config.toml
arch = "unet"
model = "image super-resolution model"
dataset = "rendered scenes of toy objects such as cars, trees, mugs and chairs"
train_examples = 195000
image_size = 32
crop_scale_min = 0.8
horizontal_flip = false
rotation_deg = 10
color_jitter = 0.2
task = "super_resolution"
loss = "l1"
scale = 2
norm = "batchnorm"
hidden_act = "relu"
padding_mode = "replicate"
widths = [96, 96, 192, 384]
blocks_per_level = 3
block = "basic"
attention = false
upsampling = "transposed_conv"
init = "xavier_uniform"
residual_init = "none"
optimizer = "soap"
beta2 = 0.99
learning_rate = 0.0026
beta1 = 0.9
shampoo_beta = 0.95
eps = 1e-08
precondition_frequency = 25
max_precond_dim = 1536
merge_dims = false
one_sided = false
adamw_lr_other_params = 0.0013
max_grad_norm = 0.5
max_steps = 11700
batch_size = 64
epochs = 3.8
lr_schedule = "cosine_restarts"
final_lr_fraction = 0
warmup_steps = 350
weight_decay = 0.04
adamw_weight_decay_other_params = 0
Rows from block 14 of a small image super-resolution model, named by matrix and row number. Rows with one number belong to one channel. Each number is 128 + 32 x the weight over its row's rms, rounded and kept within 0 to 255. All counts start at 0.
After each channel's rows are labels from the 100 images, of 14976, where the channel reaches its highest value: "colour at peak" is the nearest of a few named colours to the mean colour under the peak. Only what is clearly more common there than usual is listed. The data: rendered scenes of toy objects such as cars, trees, mugs and chairs.
# convs0: first 3x3 conv (model.decb.1.0.convs.0.weight, 96x192x3x3, each kernel summed), inputs 0-95
# convs1: second 3x3 conv (model.decb.1.0.convs.1.weight, 96x96x3x3, transposed, each kernel summed), outputs 0-95

convs0.41 [ 95 134 121 119 127 129 155 153 139 120 139 149 118 123 137 122 133 166 128 162 136 119 121 122 117 164 144 125 123 132 125 133 145 119 127 128  73 121 100 141 112 135 176 137 136  95 121 142 120 133 134 125 115 124  88 139 122 117 118 122 125 139 135  96 138 126 108 160 167 152 123 106 132 129 110 151  94 125 115 108  75 133 121 110 113 121 135 138 143 130 143 134 130 161 132 136]
convs1.41 [132 174 146 130 109 107  92 177 149 139 240 180 131 143  98  96 150 129 141 165 123 125 139 131 125  69 143 159 122 101 130 108 161 109  98 154 125 117 136 113 162 110 185 160 178 105 204 159 173 118 138 107 109  67 130 143 140 191 163 168 113 162 106 113 123 151 135 106 127 152 136 101 171 178  79 125 135 143 111  98 184 105 117 166 143 142 133  89  91 114  91  57 114 136 173 176]
colour at peak: pink

convs0.11 [177  77 126 145 114  91 161 136 169 130 131  80 115 142 133 111 102 154 136 167  95 122 110  95 136  98 134 141  96 191 120  73 156 194 121  96  91 128 115 122  81 152 113 139 146 108  88  99 143 150 139 152  98 119 123 119 137 122 109 120 102 100 128 103 159 110 122 122 134 117 172 106 125 125 148 133 109 139 137 144 153 107 172  72 126 114 148 103 150 152 152 150 118 130  69 134]
convs1.11 [125  80  67 142 110 164 123 128  91 145 109  78 100 104 111 109  94 123 132 138 130  60 168 159 168 138 115 147 149 176  73 122 174  97 135  62 183 117  95 115  93 128 176 120 117 115 121  28 122 107 165 124 109 141 137 103 158 117 181 118 132 112 127 153 198 124 138 126  68 134 177 155 148 149 148 123  89  86 156 187 163 195 132  91 143 107 127 177 140 128 131 159 139 129  88 126]
colour at peak: grey

convs0.86 [117 107  92 123 102 200 127 110 163  87 122 137 121 114  87 130 134 128 114 159 124 121 120 133 125 113 116 159 112 144 123  99 157 106 120 109 119 118 143 178 132 131 146 155 169 156 121 121 130 117 126 123  54 123 148 113 137 125 122 141 127 110  86 139 139 138 143 147 118 116 151 131 144 126 131 140 139 105 123 149 135 161 134  91 127  88 116 115 170 177 140 152 117 147 135 160]
convs1.86 [128  92 138  98  96  89  76 117 109 143 140  88 112 184 135  82 127 194 125 155 111 127 128 116  86 121 167 143 152 149 100  86 119  72 135 182 113 121 137  97 141  87 173 107  79 118 118 120  97 107 136 136 125 101 143 161 118 102  72 123  62 126 117 146 163 158  82 127 159 174 142  37  96 176  68  92 107 136 136 162 173 169  83 153 142 151  76  98 134 107 108 144  93 191 130 149]
colour at peak: pink

convs0.93 [ 65 103  68 128 129 125  95 130 149 126 133 146  98 152  82 138  84 144 128 109 128 110 116 129 162 133 123 112 157 112 139 135 120 167 133  90 153 114 117  96 112 146 112 134 171 156 133 117  95 135 137 130 103 130 143 105 117 168 126 136 140 113 109 161 107 122 141 203 113  92 147 131 107 110  97 118 153 126 103 164 105 126 145  84 152 122 134 104 137 120  97 136 135 126 132 158]
convs1.93 [212 123 114 107 114 192  87  55  89 127 171 121 129 165 119  86 102 118 102 133 103 137 120 147  51 163 139  82 176 123  97 176 104 148 131  77 131  98 169 176 112 159 148 114 118 147 156  85 147 137 117 128 161 132 133 105  65 127 117 171 129 106 125  94  71 135 168  85 106 164 116  70 139  91 117 104 124 169 118 126 158  89 148 146 174 145 120 126  93 134 197 119  72 133 129  95]
colour at peak: white

convs0.80 [ 70 128 137 124  97 125  99 115 114  90 147 110  98  86 101 133 104 114 126 105 130 123 124 144 154 127 186 137 140 134 139 103 135 126 109 106 138 155 124 103 143 149 114 113 154  74 123 105 141 115  98  99 122 111 109 128 130 132  95 172 100 136  79 154  78 158 147 117 138 113  79 115  79 117 143 158 102 117 126 129 144 101 124 118 132  93  81 150 118 104 170 128  96 148 139 116]
convs1.80 [156 101 170 167 124 138 150 136 171 137  79 123  88 151 148 130 123 138 106 120  90 147  80  64 171 119 127 128 134 131 182 157 102 154  85 112 118 141 123 153 136 169 163 150 152 129 145 179 142 147 118 130 122 196 154 141 111  84 147 145 155 213 112 146 150 145 142 133 149 179 121 160  89 150 150 168 130  99  95 125 130 103 163 103 150 114 124 188 234 120 135 232 123 159 164 124]
colour at peak: white

convs0.26 [171 105 142 135 112 164 129 165 117  84 118  97 140 137 140 127 126  96 153 166 122 140 112 131 133 148 108 103 143 133 129  58 138 153 130  87 138 120 146 105 106 134 164 111 118 132 133 138 133 112 134 120 120 109  98 139 145 136 115 107 108 138 137 116 117 140 141 113 123 119 140 136 144 169 143 167 119 110 107 116 144 111 125 124 132 131 116 152 117 105 181 150 145 150 131 152]
convs1.26 [129 120 164 172 140 181 151 120 190  96 137 163 101  97 127 175 125 162  70 139  69  93 137 114 122 200 199 143  72 140 137 117 107  66 132 187 136 130 102 170 118 136 113 136  84 147 108 107 123 184  54 108 128 104 140 130 127 134 112 135 117 106 140  83 126  91 131 109 103 141 122 129 135 203 145 143 161 135 203 133 177 121  84 126  58 150 148 142 128 138 159  81 103 108 105 136]
colour at peak: white; pink

convs0.81 [128 165 103 130 102 162 131 131 115 156 173 120 114 127 108 131 137 143  86 141 144 129 133 127  74 106 168 125 115 155 126 105 136 134 123 103 126 143 106 137  95 167  94 115 123 158 145 133 126 109 114 151 138 169 165 114 104 108 110 102 124 131 134 162 154 140 137 163  99 122 143 130  99 128 113 160 122 110  58  78  97 128 150 113 134 139 134 122 108  89 136 160 150 132 124 112]
convs1.81 [133 112 200 148 126  90 126 142 172 116 143  94 103 137 171 147 146 118 174  51 113 107 170 121 143 156 149 148 136 151 151 137 182 142 133 133 111  83 120 120 191  83 155 118  90 142 148 107 132 157 119  63 116 105 161 145 160 183  64 131  91 156 134  82 133 116 128 137 143 144 167 148 155  70 117 108 102 136  95 204 203 116 143 123 112 127 174 120 138 109  47 113  91 148 176 165]
colour at peak: white

convs0.17 [135  63 116 136 140 180  97  87 107 138 159  98 101 134 146 141 109 121 107 140 116 145 114  82 121 136 143 139 105 116 123 163 142  93 121 145 103 147  80 105  86  90 116 144 131 121 108 133 139 192 133  93 153 110 156 128 118 114 132 131 106 136 126 105 150  89 126 138 158 100 113 129 146 121 109 141 104 146 147 103 191 101 148 118 144 113 115 147 106 155 154 139 108 130 115 192]
convs1.17 [ 86  11 132  92 143 149 139 179 101  97 139  87 111 112 130 171  85 150 140 143 166 105 116 116 136 142 102  75  90 196  63 152 166 144 197 103 183 128 153 163 143 130 173 155 182  94 164 132 171 107 213 122 162  81  89 113 158 146 157 110 117 122  89 159 136 136 140 145 113 117 144 114 116 127 106 104 125 128 130 141 119 110 174  75 129 118 145 141 121 131  76 101 127 117 136 142]
colour at peak: white; pink

convs0.35 [103 121 141 149 105  97 179 126  98 130 133 132 115 163 126 142 133 143 108 148 110 154 170 110 104 115 143 127  89 178 116 117 113 133 105 138 148 162 138  91 127 180  76  92 149 112 179 136 132 135 136 140 150 147 100  96 129  86  79 136 129 132 145 135 149 135 146  97 146 106 129 125 107  96 113 113  98 118 116 139 107 157 152 125 123  92 115 120 140 108 167  98 122 160 140 121]
convs1.35 [125 213  99  94 132 143 104 115  97 170 174 181 143 126 142  84  96  86 188 147 179 131 114 118 170  87 111 114 166 153 163 118 126 139 181 171 145  95  92 132  82  91  70 102 111 134 140 174 137  44  88 129 150 144 110  85 145 151 107 174 159 147 157 143 109 148 146  72 129 113 133 170 136  78 131 124 190  91 141 183 145 103 136 129 103 156 140 121  86  94 146 101 113  92 120 151]
colour at peak: white

convs0.48 [115  98 114  89 136 146 127 104 156 114 139 131 104 104 129 164 134 123 161 161 117 149 116  82 138 114 153  86 115 129 129 120 110 127 114 116 108 126 126 184 169 115 113  86 134 141 101 103 116 120 125 146 130 110 147  49  94 135 166 114 121  97 121 173 143 131 130 153 116 113 128 129  96 121 135 131 104 167  69 110 116 123  86 100 117 142 144 104 149 140  99  68  55 114 145  86]
convs1.48 [137 147 129 143  99 163 117 135 100  77 158 160 170 100 118  48 175  84 176 101 129 143 175 133 120 140 107 143 137 189 128 136 149 165  79 140 141 102 105 181  97 141  78 122 163 137 100 112 142 113 123 165 125 184 124  46 157 117 125 127 141 133 128 115 105 137  95 117 160 110 124 199 159 107  95 115 128 182 168  99 141 149 132 120 155  98 143  91 104  79 207  53 145  67 125 120]
colour at peak: white; pink